{
  "model": "model that predicts escape time at each pixel",
  "dataset": "views of escape-time and Newton fractals",
  "train_examples": 72500,
  "image_size": 64,
  "crop_scale_min": 0.8,
  "horizontal_flip": true,
  "translate": 0.12,
  "arch": "unet",
  "norm": "groupnorm",
  "hidden_act": "elu",
  "weight_standardization": false,
  "pixel_unshuffle": 2,
  "widths": [64, 128, 128],
  "blocks_per_level": 2,
  "block": "plain",
  "attention": false,
  "upsampling": "nearest_conv",
  "loss": "l1",
  "targets": "escape time",
  "init": "lecun_normal",
  "optimizer": "ademamix",
  "learning_rate": 0.0015,
  "beta1": 0.9,
  "beta2": 0.999,
  "eps": 1e-08,
  "beta3": 0.9995,
  "alpha": 2,
  "max_grad_norm": 3.0,
  "ema_decay": 0.995,
  "max_steps": 23900,
  "batch_size": 256,
  "epochs": 84.4,
  "lr_schedule": "constant",
  "warmup_steps": 2390,
  "weight_decay": 0.2
}
Rows from block 3 of a small model that predicts escape time at each pixel, named by matrix and row number. Each number is 128 + 24 x the weight over its row's rms, rounded and kept within 0 to 255. All counts start at 0. After the name is the row's rms in percent of the matrix's.
Before each channel's rows are labels from the 100 images, of 14848, where the channel reaches its highest value: "responds to" is what is common among them. Only what is clearly more common there than usual is listed. The data: views of escape-time and Newton fractals.
# conv: 3x3 conv (model.enc.1.1.conv.weight, 128x128x3x3, each kernel summed), inputs 86-127

responds to: quartic Julia set; pastel
conv.9 089 [129 131 151 129 103 119 124 159 116  82  96  77 118 117 118 125 106 110 150 121 115 134 123 131 123  93  91  84  97 149 138 149 120 158  98 125 149 163 137  96 150 117]

responds to: burning ship
conv.107 082 [158 130 128 125 128 166 145 131 159 147 133 158 114 137 150 181 132 164 129 128 126 115 107 170 140  88 120 135 138 118 118 140 100 102 156  81 129 153 146 117 119 135]

responds to: Newton basins of five roots; quartic Julia set
conv.36 098 [147  67 141 117 125 100 128 123 169 146 149 111 116 112  78  95 164 102 127 121 108 214 117 161 110 136 128 121 154 133  94 124 127 125 132 173 134 143 124 134 114 130]

responds to: burning ship
conv.73 081 [136 114 118 126 107 142 155 123 114 156 158 128 152 140 148 166  96  99 136 144 132 103 148 177 147 127 106  97 113 141 136 151 141 108  93 103 105 103 130 157 141 120]

responds to: burning ship
conv.6 105 [108 112 123 124 114 155 150 113 149 144 130 141 109 139 114 103 194 142 145 111 116 144  97 124 142 101 151 145  99 154 124 137 121 156 134 143 121 100  77 133 124 134]

responds to: quartic Julia set
conv.50 073 [135 183 130 143 166 130 128 149  65 149 154 114 122 102 134 171 110  93 162 131 112 163 103 143 130 139 128 145  87 128 115 130 113 146  86 141 129 115 112 155  91 139]

responds to: burning ship; Newton basins of five roots
conv.8 136 [128 114 122 147 143  84 129 153 170 159 201 109 115 109 101 144 138 121 124 136 113 145 114 152 105 180  96 107 133 116 128 130 121 128 128 129 167 135 141 101 141  87]

responds to: close-up
conv.16 118 [144  68 120  96 107  81 115  94 127  81  97 123 119  96 117  81  92 152 106 102 116 115 131  93 128  73 138 157  99  95 102 131 141 124 134 140 133 122 107 133 101 130]

responds to: Newton basins of five roots
conv.39 095 [122  90 129 153  97 129  99 100 163 119 125 149 116 106 119 130 192 120 129 108 112 179 144 143 119 139 171 149 104 150 102 108 149 101 132 139 138 136 125 146 108 151]

responds to: close-up
conv.99 087 [136 108 118 129 111  88 128 125 154  92  95 124  88 131 127 119  97 141 140 135 125 131 111 140 131 106  88 119 162 108 116 118 149 125 145 107 117 162 121  84 121 104]

responds to: burning ship
conv.1 160 [117  87 141 146 130 150 144  98 132  67 123 161 104 143 128 122 158 142 108 115 120 132 125 128 108 109 138 156 114 128 153 102 135 113 142 110 113 137 134 149 136 134]

responds to: close-up
conv.35 115 [158 132 112 130 134 111  55  84 143 118 113 130 127 118 128 159 126 155 112 127 129 167 150 130 142 113 144 143 131 132 178 133 142 159 163 191 139 126 127 141 118 133]

responds to: close-up; burning ship
conv.67 080 [129 120 107 132 156 139 154 167 165 178 150 122 137 128 142 141 153 161 157 116 152  76 141 169 119 155  87  79 167 128 114 154 102 142 165 123 155 150 157 124 154 117]

responds to: Newton basins of five roots
conv.60 113 [180 146 136 126 142 118 111 161 155 151 147 100 115  95 131 124 110 137 128 167 112 155 133 122 184 152  83  69 148 122 137 132 142 126 141 138 112 105 145 102 112 104]

responds to: close-up; Newton basins of three roots; quartic Julia set
conv.22 093 [126 169  78 125 161 133 156 169 133 167 164 141 130 113 141 150 182 158 152 116 119 122 123 120 146 155 103  98 147 154 131 135 118 137 115 126 113 144 100 131 147 103]

responds to: quartic Julia set; Newton basins of five roots
conv.57 064 [132 179 113  99 160 119  96 129 115 160 101 137 136 127 118 159 131 128 148 122 130 129 135  97 130 128 140 146 152 170 134 128 108 141 138 115 187 126 122 129 127 130]

responds to: close-up; pastel
conv.79 073 [133 103 104 160 142 156 136 167 149 152 145 118 139 117 160 149 137 144 146 135 163  85 140 178 145 144  81  75 141 121 128 145 117 136 142 103 145 123 152 137 149 115]

responds to: burning ship; tricorn
conv.103 077 [131 170 120 136 167 151 134 129 152 133 132 165 105 121 151 137 117 111 142 107 134 150 133 134 124 124 137 151 128 112 139 100 109 111 114 157 131 148 106 138 129 146]

responds to: close-up
conv.18 113 [120 172 129 148 156 162 157 153 135 158 129 120 134 135 116 136 118 141 117  90 115  76 145 139 127 132 106  74 140 150 102 151  96 139 107  99 105 170  98 121 128 129]

responds to: burning ship
conv.118 123 [ 94 157  97 114 134 107  76 149 123 124 121 102 144 102  95 121  96 128 144 151  89 116 109  97 121 136  66  85 170 135 130 136 113 142 123 134 131 159 129  86 146 101]

responds to: Julia set
conv.117 122 [112 132 148 121 120 147  87 116 113  91  84 168 121 135 145  99  58 139 125 111 133 105 135  72 107  91 124 124 105 100 102 117 119 148 118 107 142 118 104 143 107 118]

responds to: burning ship
conv.106 126 [115 116 112 118  93  90 110 142 181 147 134  79 145 124  89 139 142 152 142 144 103 127 134 156 123 163  64  80 168 149 129 126 103 135 115 130 126 130 123  96 143  73]

responds to: Newton basins of five roots
conv.44 096 [121  87 127 130 131  91 112 129 116 113 114 113  99  93  98 103 145 128  97 124 126 222 112 118 103 114 141 124 138 130 164 152 130 139 111 179 109 151 124 132 169 132]

responds to: Julia set; cubic Julia set
conv.123 118 [103 151  90 135 118 105  99 124 126 148 131  88 144 121 108 138 131 114 118 139  93 130 108 122  87 146  89  90 151 135 131 142 109 160 100 112 116 108 119 102 159 117]

responds to: quartic Julia set
conv.29 071 [134 178 102 140 180 122 139 162 112 161 162 132 124 137 119 150 171 150 119 154  81 129 128 106  82 144 165 160 141 144 143 131 157 119 149 123 109 116 145 137 145 159]

responds to: burning ship; Mandelbrot set
conv.83 116 [131 104 151 117 124 137 142 111 191 140  96 133 128 161 186 123 166 147  94 151 150 106 135 127  98 128  78 119 168 110 106 167 105 140 135  81 148 140 137 107 115 107]

responds to: close-up; quartic Julia set
conv.90 088 [112 135 146 143  88 151 125 120 131 138 141 120 108 111 169 174 139 139 106 140 149 123 126 173 131 137 110 126 140 115 131 127 131 134 116  99 148 134 116 150  93 122]

responds to: Newton basins of five roots
conv.34 093 [ 78 101 112 117 120  99 116 127 108 108 100 123 124 109  95 101 125 119 122 119 110 153 123  83 122 109 141 146 111 141 141 146 124 141 106 176 137 128 115  95 156 133]

responds to: Newton basins of five roots; close-up
conv.110 098 [136 158 120 136 127  98 116 130 121 156 151 102 151 117  90 180 109 121 142 147  87 135 120 158 137 176  63  85 161 150 113 153  93 134 101 117 139 129 107 103 128 121]

responds to: close-up
conv.19 114 [117 184 116 135 131 156 147 141 123 143 129 101 147 122 132 148 132 144 123  95 115  93 135 131 147 140  94  57 121 153 108 159  90 132  83  90 101 132  96 110 124 118]

responds to: Julia set
conv.124 119 [128 161 138 138 132 135 132 100 114 125  92 100  88 138 139 125  57 167  73 128 121 121 110 111 131  90 100 129 165 132 138 122 107 145 118 107 134 171 152 115 148 117]